Rows from block 1 of the decoder of a small masked image model, named by matrix and row number. Rows with one number belong to one neuron. Each number is 500 + 50 x the weight over its row's rms, rounded and kept within 0 to 999. All counts start at 0. Numbers have three digits each. After the name is the row's rms in percent of the matrix's.
After each neuron's rows are labels from the 100 images, of 14976, where the neuron reaches its highest value: "responds to" is what is common among them; "peak on" is the class under the peak. Only what is clearly more common there than usual is listed. The data: cartoon faces.
# fc1: MLP up (decoder.1.mlp.fc1.weight, 512x128), inputs 0-63
# fc2: MLP down (decoder.1.mlp.fc2.weight, 128x512, transposed), outputs 0-63

fc1.216 084:462542474550390564503491471471506502496528432443516431518547554533534586552516417572423483500528476503549473519493437523514582475575444551573537490473457434505480465452479504442468432491478409
fc2.216 092:591408444509536533412518439565505506574464466485473519538569467382455480485568592434613537448444513560466539538497449450454603507598561482494479437532593466579458476413454535409480481494475546
responds to: moustache; surprised
peak on: eye

fc1.309 103:469503453486552476562516478612508522427484458498440545539487536586535486556440548479536499543456542520447514459560575449503498585491509599667527559441538560564505476489496485578500460437524460
fc2.309 100:496557468490468525469479502478477492606542483534553425518532461422482460469606492501469502428489432436535457510398410527424495424493465449316443435546398398444456503467422492404472553551409506
responds to: cap
peak on: hair; hat

fc1.302 090:493479486490570525557566573515442441418493633509494630572532513507468438443553492502446436472544509464487576521465492489445528467438550497451518518443529582469438517506563569489477452521552511
fc2.302 069:517536473561454517417423487488528518492494408490549501479597471425473501509487511493501502458486465557578406462475472463430450457604413496529563448529423400533497476514447451518494444552384567
responds to: crown; yellow hair
peak on: hat; hair

fc1.387 110:502461484421494531483503581421381522517538526340432505431403525398531497533507593570443484502501489421493485521467473591564487540514559520502514489504523531525502427561512478498442451461506532
fc2.387 097:555578517511504527568482529566590544431478553568550461510574494563511552413527397511539575483469542536515454442527522444490453455445499433464489479444481443473477464375543514473558545490454444
responds to: crown
peak on: hair

fc1.103 091:447452557518576511404482543488556574444540521539423535493417521470533448451462406474508480562537558480505482545488457412520600499494541458496569584414552533584502458501479450587541563537554574
fc2.103 087:560521502504477488512494531498497419559526512422577470520493500464499590561515500505443592481422462571489545453530527597455455534515485463487408407467452431419562546527474525418474437441459391
responds to: beard; crown
peak on: hat; hair

fc1.135 096:450510617536488389421493553540509470459480501519464564485403518488562437528488515533502541611488488461537400456452520543501507570383623480539455533423584452554454360538459570558525522522496543
fc2.135 089:647442407440451575574449387497451530502525437507532472525546443476464495469479627504491467443491495570515613605542432455518517482567448484479462478539434577476432623505539489524460415518489463
responds to: crown
peak on: hat; hair

fc1.306 090:545439513506531479464471452462463497531457465497542473562506582554477491456472459499599479585477489417517502444612503350416498571507476528531538532453533543492480587426580486593520362595389418
fc2.306 090:458522512495466461472618542572488490483450486476516498512522529476380459485554513444452539408440531506537492520431503564548595462526442471531486486543493459515544465540500549440534560491519538
responds to: beard; neutral
peak on: hair

fc1.133 093:504504467477518449436480433543491460523518460411438504604532431477566395548465428573569437469531444543466503541386512578461573586592525474511487445518514448558476522554419452521474471437493502
fc2.133 093:481521511492545467486548584548489609504478457474569527572437520562475534461481424495478510470467652448519413508528468500504513395528514456501473446534461515501438512519402431633490497447484450
responds to: looking right
peak on: eye

fc1.2 084:500582411558572431572397501543531526492466473458438487527492522462489450545478460571526428453483531551506484489437533505552600545480482509451539443456517481410517402470504523506532496530468587
fc2.2 084:507443570493376506425549492395481496573480489569521504611546512464511519417510466465443592473518506461447523577507483409447383466505468468482460518536477472578429554528465563531488496479493444
responds to: cap
peak on: hat

fc1.86 085:546569420425494504556507455465569502542569479516433560520462447554490493413529613543506565418468509464548559422471487569505505428502444454575469465480555590496493482515545501536491466434544442
fc2.86 100:452545524542557508583450505424476542556374539505504522454501460473461517582497434480499436557501384518473476442552474493515452531521572587473488587528481508546575512548492485466470494551435597
responds to: looking left; sad
peak on: skin

fc1.369 086:525454538546432549575572502440593554495546512560461487530454347432514407467571513507486503487471535484580489499488503489503448558505539473496530494451455511538511459499508538451414440493598429
fc2.369 100:491572532483511541527516419448446441536459425509519464562470567535435498549556568440459401501542560543444440466484419531430520456493512548497553537579418526523551480511403464465532536516444522
responds to: moustache; long hair; red hair
peak on: hair; clothes

fc1.59 106:515492544507528511453436435517448527456508507332501497634425505479419506536503506423536568484522502548469552439436471476493429582437538456478530438580484510493526453550450394479430526456578477
fc2.59 095:487555590502416458570524482518482543564532562465429521490560611518487555544522501493495447508569435411535503434539481457456465539604429564465517482536492535485458405525521450462474526461582457
responds to: looking right; surprised
peak on: eye

fc1.194 103:569478510473481506532550524464517503528489489542420550528601529466487498507630395486515473476532491406583572457505576520476480514451489480493383529541491480524531477567487556509502404535557501
fc2.194 092:463542502510556449463466557510516486437471516445556495381458432530508458488347569526536459527491578537442413544506437456591493431500523474453630460469480502517491496389511440425541532494482525
responds to: top hat; curly hair
peak on: hair

fc1.275 093:534380486407515564488540515524498497426471530567552465494527443457519528529530461465417439552435477476486587496467570450470569541440572468493542481414450499599473479459512473517469553422535592
fc2.275 112:461521412574492565512575508564517496605483447498423491540461477556449569501548505459515561474488556623537452436442513513532559513524512582504459491435576527468510586435442622536505521583481525
responds to: beard
peak on: hair

fc1.54 107:495519549444523495483528472461504467447596508510495573458460487476535488461398438368479576580471503470461473446490506426552510466477636566502523524460558480543432516446548433503485501562504459
fc2.54 087:557501428552442529407520508520424513530388427459536483504453584553433421532543582563525393440489474525514512546528515508447513522511390421467407495485514549450472487541407557498500514446501548
responds to: crown
peak on: hat

fc1.398 110:511550455447523563478558511516500441484513556394493541510466430420515502441408589424505553539550510469546549505494501609535435496560495459477458595509499485466554506459483544510570442480570583
fc2.398 100:446531538528573463432444555480432587538480545481503503461504493583397404487445520599539553425487548570443475483507518564515614503461572470501593492495536539536491476510573517462467502563409436
responds to: black hair
peak on: hair

fc1.280 097:483530580393547513521453547453508473571554526488454540514492498489420606540531618422441557502489514531430480534499488501539376509508430538509557588459439477458460536502544446535519550460531469
fc2.280 088:532505368538468474481506485470531481510548514413503508500467503481522589484548390539585462474568453403537451512608524503453560510451513431515521438478560491517490519484525418438517442488473435
responds to: surprised; white hair
peak on: skin

fc1.330 095:510536503413529516447507491491407508466482557484535499517475491476584427521460474442484478519478497492473397555505435461536575492509538565534447502448488479480466391497550503542511408522547473
fc2.330 091:537489506519450503384522567558471536574534512549514508526539464553428480509529556569537530545567613508527514491571634468446531507434413386554533474527524474529470487502448493476471437499467582
responds to: black hair; crown
peak on: hat

fc1.301 095:539435547493527616510463445533503478473568466498527530510511491397472474469463443494529494514504476501516606494435400575536483482535605485529497535474489471552513535588528506387494494463428665
fc2.301 092:484510435619483395516599575467473543485448524543450517457452487605565514526515538507410548576497529538508390644518528470544522500439509555476600427569535519475467500478520453668479500573540402
responds to: crown
peak on: hat

fc1.225 092:506477489445499489532380463493577553499467443521471500479433491516473536466519490471455428431471426434400492546508400394540548478495496463480504522534541476396498526445430537454545503517517526
fc2.225 122:418515518573479540483601425536407516484472568555513473533510505353511440510486478577497581553534438539624490516514607493511458425575462429598514494534483509574536471516533444494452509523431500
responds to: cap
peak on: hat

fc1.107 111:451470447513518506503513480466434441507519473521492497530530550523516543369477363482420561448586481531527635448530403431492468549504394547525477560549437424496452521567451412444449474508447465
fc2.107 111:538466570567422513485531460521589482542515476432525468507550482479476514579520585525580465481451660451483468558482594588505441528485545461419511497471519514524561461524591598591538531568601549
responds to: pointed hat; glasses
peak on: hat

fc1.384 104:465532536444586560457526518478555496572485430428528482385477466538507465499510485483406496451420510515549508457525487553470525506522471561419439368497630559495476535558501461477491446495522465
fc2.384 094:555488453568384553523501495566460510466488486466449487642488467470462571521476409439604501486546520519395494540504479439487494515511516378493562573565380433565458472482554476506465600481482542
responds to: looking left; laughing; orange face; glasses
peak on: skin

fc1.425 127:515441518497535455512478495487528529477476658520525533546443633491376564563547550574398564542524488501510530482506485464515527511482576542488586544416544445485483513558545438440572397446548520
fc2.425 087:421567437539508460410476485506519482475562416470493701622533436520541498522529389454561496482511499501543472475498500425485448437549381468487637461459438412482440439435541546582468551441432592
responds to: moustache; orange hair
peak on: skin; hat

fc1.313 101:490571419515417539464557471490478526487471501487434488522493568580471489424453431428611551539494499500559470487435561556476542498549546469490474377527417548530553532565492523461498428522511541
fc2.313 101:539533517550543477494479466487510424555565457459540424425556435465484570439565477543389441369554436501473570480573535433499497486469469470442536577418593444444474478486471411566541537561480503
responds to: a bun
peak on: hair

fc1.325 101:492482436374510542441488513522544505500463576526456545476508509604493490534479543460456505501506516525440538482562523445547484582544556549567543439466596455475469433504464411531504485505584421
fc2.325 082:600583552586484429462538500467446453470510513470536516459568474439513545532464504513507403539553431481589541565418453441485526432480451582516544542511515492610522537551506500508554550519452509
responds to: spiky hair
peak on: hair

fc1.432 077:509531473378538579502565512452548503445486538549547529585484534421515441501605537416443560479405511532424502445547573576561485492498462555507472566468498571560562520456462424495405540469551422
fc2.432 075:456548520615407466465410529609487461621464463425500452422550480523482528504455481471506455545562491449580521501521439465508512506564546422491545507457547429407380464590477511521560540478485524
responds to: beard; yellow hair
peak on: hair

fc1.241 135:527441500543606551535577404369491477523542436563495517519485529437542527466501506585565568505455528499461590481579476429519510499533592451363481478554509533419501591425474515556474535462514401
fc2.241 129:544477441612578577486489364406435495488475418546548468477533457456491514449572547485464443483427507513403546573499572500566487516464566536483465514584489499406503571439505522505452552501447515
responds to: cap; curly hair; spiky hair
peak on: hat; hair

fc1.423 154:496513510434523517456518540575455492525438460513534476546511462476470470482577564441442529479604509515444550457495555578528524467462579460497410522474468538490542471481454411649490453441526439
fc2.423 116:504483493570497502516490480448508505468563511456472514446459532501509561527431478514552448554427502495543465527563469422542544480569441509516640479552548519545441507499536585366518548561476586
responds to: pointed hat
peak on: hat; skin

fc1.113 093:541473563494488490464511545446547500534565359534562460603426502555474525523541470522504475457508470515467434503570523442510450527467448559458508529464477480463447479624437450504496483460499507
fc2.113 094:481544415497510503425464469486456465527554561589493405481490383515492504535519488564435535484483473435487447491554450489522525519534501568529471456475524412465540525441465639398495471420590500
responds to: pointed ears
peak on: skin

fc1.324 085:531376531497440558496494582481456484507539563439526481448530462549536461506457617512483473547585522504481463507619508486442479547516515508408435484487447491460464416493565459488531555461589538
fc2.324 090:578515549538504516446512452443462493480482451484602548467440565584536521504494539526541543395477369458505547467494468581478553486490441549484511537427435531590497594533397548541498470566516476
responds to: curly hair
peak on: hair

fc1.379 084:519538462475494463463435500496414511504432534428487471536501478509487552460576509475485526536517495489444543429532553426424483514470485536473409523436500509433595501477465477412391562522628572
fc2.379 085:492485543557503559532562474498579490513562529518496539494508508445511498518406526540522554420492425505542435591512509560492548508590500460545544515484520518569395468549577559603617412482397529
responds to: beard
peak on: skin

fc1.167 124:500459418458477471446447418566477429514464530586506485535460485472506464495538484523469563532457487474478589493395451516606485584466440538588524444565455516481501515484476476516437385478459515
fc2.167 110:555503575535544512495565534397476520430544517458459563473530492497563536573452451513496428478506557545580459464612569487404549445461566501384475614451495434546464533512551519500520554512552459
responds to: pointed hat
peak on: hat

fc1.146 091:502571481546460581490461547412456475480574527480485489474581473341477498482475538581550514385391545473496503489539420445507504486552495415444479551418505517502530627498478437524534565555504516
fc2.146 099:513470513506422470478493494491530568525393495580477527552481488416540534427528475470501437550456582545566509544537552575499469578430421515542473566489529478521453430534586533566446353479503596
responds to: surprised
peak on: skin

fc1.171 089:521533567455467523440414444626479506524539576473526498541551438437460503559562552501458472518443515449363560420441425576530488477470553484486562560484519423475542449502499453495441513524523469
fc2.171 107:518422497525477555520554475423509474483489449525471491452477498519523487534448432515484497506584515511591511513575521485518523497513464555505458486462458496572480565497474424502528459556610660
responds to: looking right; curly hair; crown
peak on: hair

fc1.500 104:513513471420486489503457516482471492477530427510562468539496510476487446532517560456473464486597490425492421521497562542537515470487515484561602528514533487470514506639566482498466502425562542
fc2.500 097:465463535462527447440507521538430587577494544476417430469498457456575503441539476551499523490499484505541573487530434438549559584558512489491416455523428489545562551350435544578560542520429459
responds to: looking right
peak on: eye

fc1.247 093:533511390477452554532535399493530460549495526550472506420556429476488479469523540449516536488519458430517437487627497441528555479461537452561459530363424517498429486429414384491541517460490482
fc2.247 102:469493598462493564537531548517496535465520506481567476502509523478461438579553436565593404519510450455526499475430442557456400587487537506556533480552508542515520476604535507581487416440475607
responds to: beard; surprised
peak on: hair

fc1.161 096:535561408517471424555562535536556438507495539487463515502490559524530542465481536492533504511553491532475439524591507395447413606441524504539439506478494498494561459478513393504555388481488456
fc2.161 102:489513444624583490530544480554531495450505446465547467416478488518487520454542485420509475478408583495425436533561409497483518422558441433546546537406508552446507520443538454538531533519583559
responds to: surprised; beard
peak on: mouth; hair

fc1.338 096:495535515492492466492441416487534593553438524464469507484537435531516514524527596447519566505525489504613434574407546479507466503499439501518530397470568442520672489488522488513481467537487481
fc2.338 106:514470546457521506513567553508501433401640440494572547518427554522484492457448484575508434481501513421448541496490460483531525510542584434493477549536399517415376487510494492452521482476537487
responds to: top hat; a mohawk
peak on: hat

fc1.412 099:485453572389496508388490488475414547479495516451516468503510495624398439496459526497505490467527505501494430474549495484635420505538463489388540388619505451441438488559625493532482511511480511
fc2.412 106:580583423582455433590541522444536456531454495516463504512480492381526496521529430467460458470476522529451549500443497475344486493482521499574440623400503588532577567447441490454526481506469490
responds to: long hair
peak on: hair

fc1.170 084:511413489570427508523519511481470487541505533465536502510499453471510436491500545598488526470521501464518426454483519484433439515484497425466416531387424566553547591570503479423619579530531564
fc2.170 090:454543494567542576460510438539488379401532506546525526492477537554441545497468537492485475555439430421466542496486441465443558512438424438457570491551484490520476503415520452538461475357413485
responds to: looking left; glasses; pink face
peak on: skin

fc1.105 114:499509599455447522463570446499498463510563512370457465459528475584474513569508584518560503494514479469521433511462496422524559420551412494477462487516570486442459503461453473482543583383605586
fc2.105 129:428456549462421539580571599475520494463636567464505487494465465600480549436486530434453568467548501540480529463585548530560498490512502530415490516546466410474436567580503562496491530559486487
responds to: curly hair
peak on: hair

fc1.268 081:527423532417485512327582485563515553448513492490553535487556519524542480499488537545468494462442431451621491484423452483485476600433523484387480533553500461480540478529553541458503499540479575
fc2.268 103:507520410570502506663372514441486485486500453514542451416510511491557504525541417507431507510467543496506460449485448539440546405601449477426475509574464517475503501525488541433512590513517476
responds to: long hair; green hair
peak on: hair

fc1.44 098:469509551430443486495480536517472514497540515534494518485443510512499576428442414540514491546449498498458463520525556548506471497445437477539526407599521448553514532584443501451429471440466576
fc2.44 091:518512469586461429527522411490510498490491450559516521526517467486476461610536574471437417465472632538515491510430445510541569472527502385463535490448445483477480553470518467514532456552512487
responds to: pointed hat
peak on: clothes

fc1.395 096:535471568561538512510535395584510436505538524458437464441489588473462581508525502592477480490516530561490484554399492533506468579501501518514428410468502430433468436583511545545593534483417464
fc2.395 094:515573392550428488519501636368462586488470451490578459556449474478453513493454517375535525495424482469476488460533491488566521433526558455455577492518519535607476526451445532508419510576503575
responds to: pointed hat
peak on: backdrop

fc1.343 101:464480531550508534372547533509442435526412507544499495490470560472526481460506510478462471499525512531579442491448550481468502463445428597550462505440511594482448545503463574522431515535517462
fc2.343 097:520556426410544488583401544437466515441533505512518518483510428512457447486535460480543537516454428521424555577491466492484536528529603429499518523480502470520562500524537450418531474453507484
responds to: pointed hat
peak on: hat

fc1.465 095:503521526547482482536538474503420449554529586475527441626542457458617353507436470555519488492471490501526507439410573538546539526524412513528438550457542475466631454536493484559575549574525492
fc2.465 066:473490449466538481417472512482548522524445493461507428486566444591493525465444494512547518431512495536473514582615478464476479436390547431422485466445438466568393487439497531430408498475507566
responds to: black hair; spiky hair
peak on: hair; clothes

fc1.353 109:499502517444484532568446532467526399484442496397516462434479351468529437435436478535492518504460489492490424486509449598454553573467519498521589426516491478511447503498507496451486410505624356
fc2.353 084:468573389500565447428586511584549587377538504479488326496519444484389489435478535524538518521579555456497514500489512499444521481531501411475464474565466500493455580533516545493498488501487423
responds to: moustache; teal hair
peak on: hat

fc1.115 100:506600484512508544491540420478481456475524482594501522642567533436468444482467491437463502506464536489469390471483464549464603512429467519503442548557502485489472474527578493471438496588523521
fc2.115 092:433412528476527486508452587555533508501506454425536454393448443548531548522469480532550542571492443507466632549517523451561386503456499520488532446511531518480599510445444569513508584371487476
responds to: crown
peak on: hat

fc1.499 096:471554505448572543427508500485468445493591516474431624550546417471448576565561506413458511473461500568490491471503505550395563506493527550501400534494468437481469626453528544456481484441546540
fc2.499 090:455492514542420566514426518517575435536471476504508428482393464543438520483503528529506523526568510465510504574451517476608382464489378417564528530493520575548449443523536602521572535550371407
responds to: a bun
peak on: hair

fc1.37 091:520499519461556511482541470510488435560536427500500464555571560564486494452525549531425560478545520369552411501553481506618575575519438474503487521488510569528537466468474495492436537448468403
fc2.37 099:462565526506459605609524458520525527524523503619543538564378493453519527430439506484506498544514425631557575474450532548406528398482605528535456485564424503495494522557519474581463472510568443
responds to: pointed hat
peak on: hat

fc1.49 085:486533482480462526533413454562588512517505466448475478518439503484552502426443509427457587451543482401533467495520496542428479481438551476463485466463567597455481392599512584517505647487533462
fc2.49 099:445520500593491447495538490479430564501581522490499552574595505493457466593424435474541541478482425504579534475445467460514498510526531577493567525591490483544463569457465473461508472502540586
responds to: looking left; moustache
peak on: hair

fc1.0 108:495393547507542653503462476524499495424546512468448451505440527432564554451535417432496494440559496488574517438558427490506453444462487388464514431515532504525442459514431535518525399582587492
fc2.0 092:480526526460394427458540494463510564450491491601552431483463491574603405548477470599514533484474530543488479554480591384459550598460560538476575463424537463479488478515563467379522486507531435
responds to: a bun
peak on: hair

fc1.125 092:492504493437501549526540513486567435495438584505434525521464579509522519351451511449535467482412507494462516473526481519480560498427498457545472448466471451633435407440484516529505460534576523
fc2.125 100:408525453527482488443428595619455521493426478486595471453524461507506465648513474452491565561470482559506562604484547514498470486605545608526520512445519520453505615517461475524459546572464485
responds to: beard; surprised
peak on: hair

fc1.375 095:534439442526492529454506491499522496444521479507537517505556517560570590440531451509405470519553538431502573443556391468534586587443466474509491465414436464503463421459539443431505520520593568
fc2.375 097:511492407570453488464495591528452520489531514521346482467414453538427502484479523468496543540387432523517504475480490504413525427583503534523565418452612544487476599457471531482507426436400417
responds to: cap
peak on: hat

fc1.202 090:527593442596545492448514473632485490545517406515587570470500563506526514477512572527576547512449519463481500467484455497536548512513584506512495491562581394481577485434431512500503614431545500
fc2.202 074:426430560388429444576506454503458499454493559509438489572536489470453500447553447444415472395587445489482492533549490518452416510565463454548478546472420567562415461563562410502522402563462470
responds to: long hair
peak on: skin

fc1.66 089:497543565488551582413458519454431548587398506493496523559496508530471485455487445557552493611457484544502506498540531411487486513518566465541452499493499480560499433456501474512520430454545470
fc2.66 090:442500428515463481574533483595565513566603474500548458519459466460488577548535519487434539442555562474490404472503459543577463526460472531488499475492499529459548600548500579517478567539433549
responds to: a bun
peak on: hair

fc1.88 082:519499498493488506461511460570581451504525539511500490532397510539538521429486484485555426465430508431555455519453447659466519495521535521506526522518462413490513462434506478528494514447542500
fc2.88 088:512585563485556508403484481448440492427481501528514490468567521501468470555504515509507515524574544546437478400586495449530540451515600502529465444529577489478538457539582529544537525515589436
responds to: long hair; red hair
peak on: hair

fc1.213 088:524547472442550479484603505497463519438603526490606563493505488530490487554501559418385378534591575509557477528487560545477515476500535552592504457470498461550580514585547523498530450462553505
fc2.213 091:462559528567495515452473524475461418524386557454422439437455556516481559538480440574555600532508290502481551534535519375487541496530515463476528480541480452499521465500401508462441575474386466
responds to: spiky hair; crown
peak on: hair; hat

fc1.346 087:514410477540546568504457410489534487527438511441479514541558493522523548542559490484585525529454480524464495520382499492542500501444594566451452456427590542577500580440501504516401535496604516
fc2.346 097:434563549487488418536559453573475466451567514512538482434476571552518462491479560455495538464524484472568568471621464428423519527559459356488484507484386489454462421479525480479602509472395435
responds to: cap
peak on: skin

fc1.131 103:456520482507450530583618424454484481486523421488526459515528469402556470543462421468442529412550520469462562485579422472530506612508493544482465510460483599537514499500566487532392518526495488
fc2.131 116:454571409549506534520457426519498506546502597555575464454454539502530473526510485548540481489497457489382456512522444569586556598536484483482477512373539475433518460479567490505432414577515459
responds to: cap
peak on: clothes

fc1.251 088:409483557488558530511521530518478527475421526525545584559513456418465516447523512508469479499483577362551508484520439503533510495318605447467440559453539451453512515463475463465581433496528528
fc2.251 093:513586409560479466458555592561542482504524532501497528450482476575553553533469501471482454512501566445521451394431377503501479555542421635610513436478418649487546588517432542516494497479496474
responds to: top hat
peak on: hat

fc1.183 104:526481544509523539497531501456513465507504431372480395487463552522460518523501432440492497499398474514465526452463438484514601524460538486434591533558484399499431436574528480438499452481535460
fc2.183 120:490505459447518573529522563557579505452441606595506559479484430480502503452569509516556465538566540456524485526438541484497496521579552568470430503497587589505561511441442483529524553448448534
responds to: looking right; surprised; curly hair
peak on: hair; eye

fc1.201 091:486597411447469547548535538520507432551475537543512488516649504552459473470513553483593458436492445487453491518496549462515516507530567514436398512452518482450465429579442556461488580537588514
fc2.201 090:603381580523556436398435574483484513446445442491544502511369535432489475568492488486503570544560562535568487538495434526486518543481362517549590521472499535520498562346428485522491495494469524
responds to: curly hair
peak on: hair

fc1.274 106:517474461398549522532500395503527548458566491454550501533397566482508465437492477514547552518447481419488493491588475507501488514610584551352576556429545534524588467490572410447552570460488386
fc2.274 103:507530513499514497486599508458521568545515485446522503480492499528501463398449533464525478425445495444437378513653501513515507519546588524386509574522499466547600466473566527462582571538505448
responds to: pointed ears
peak on: skin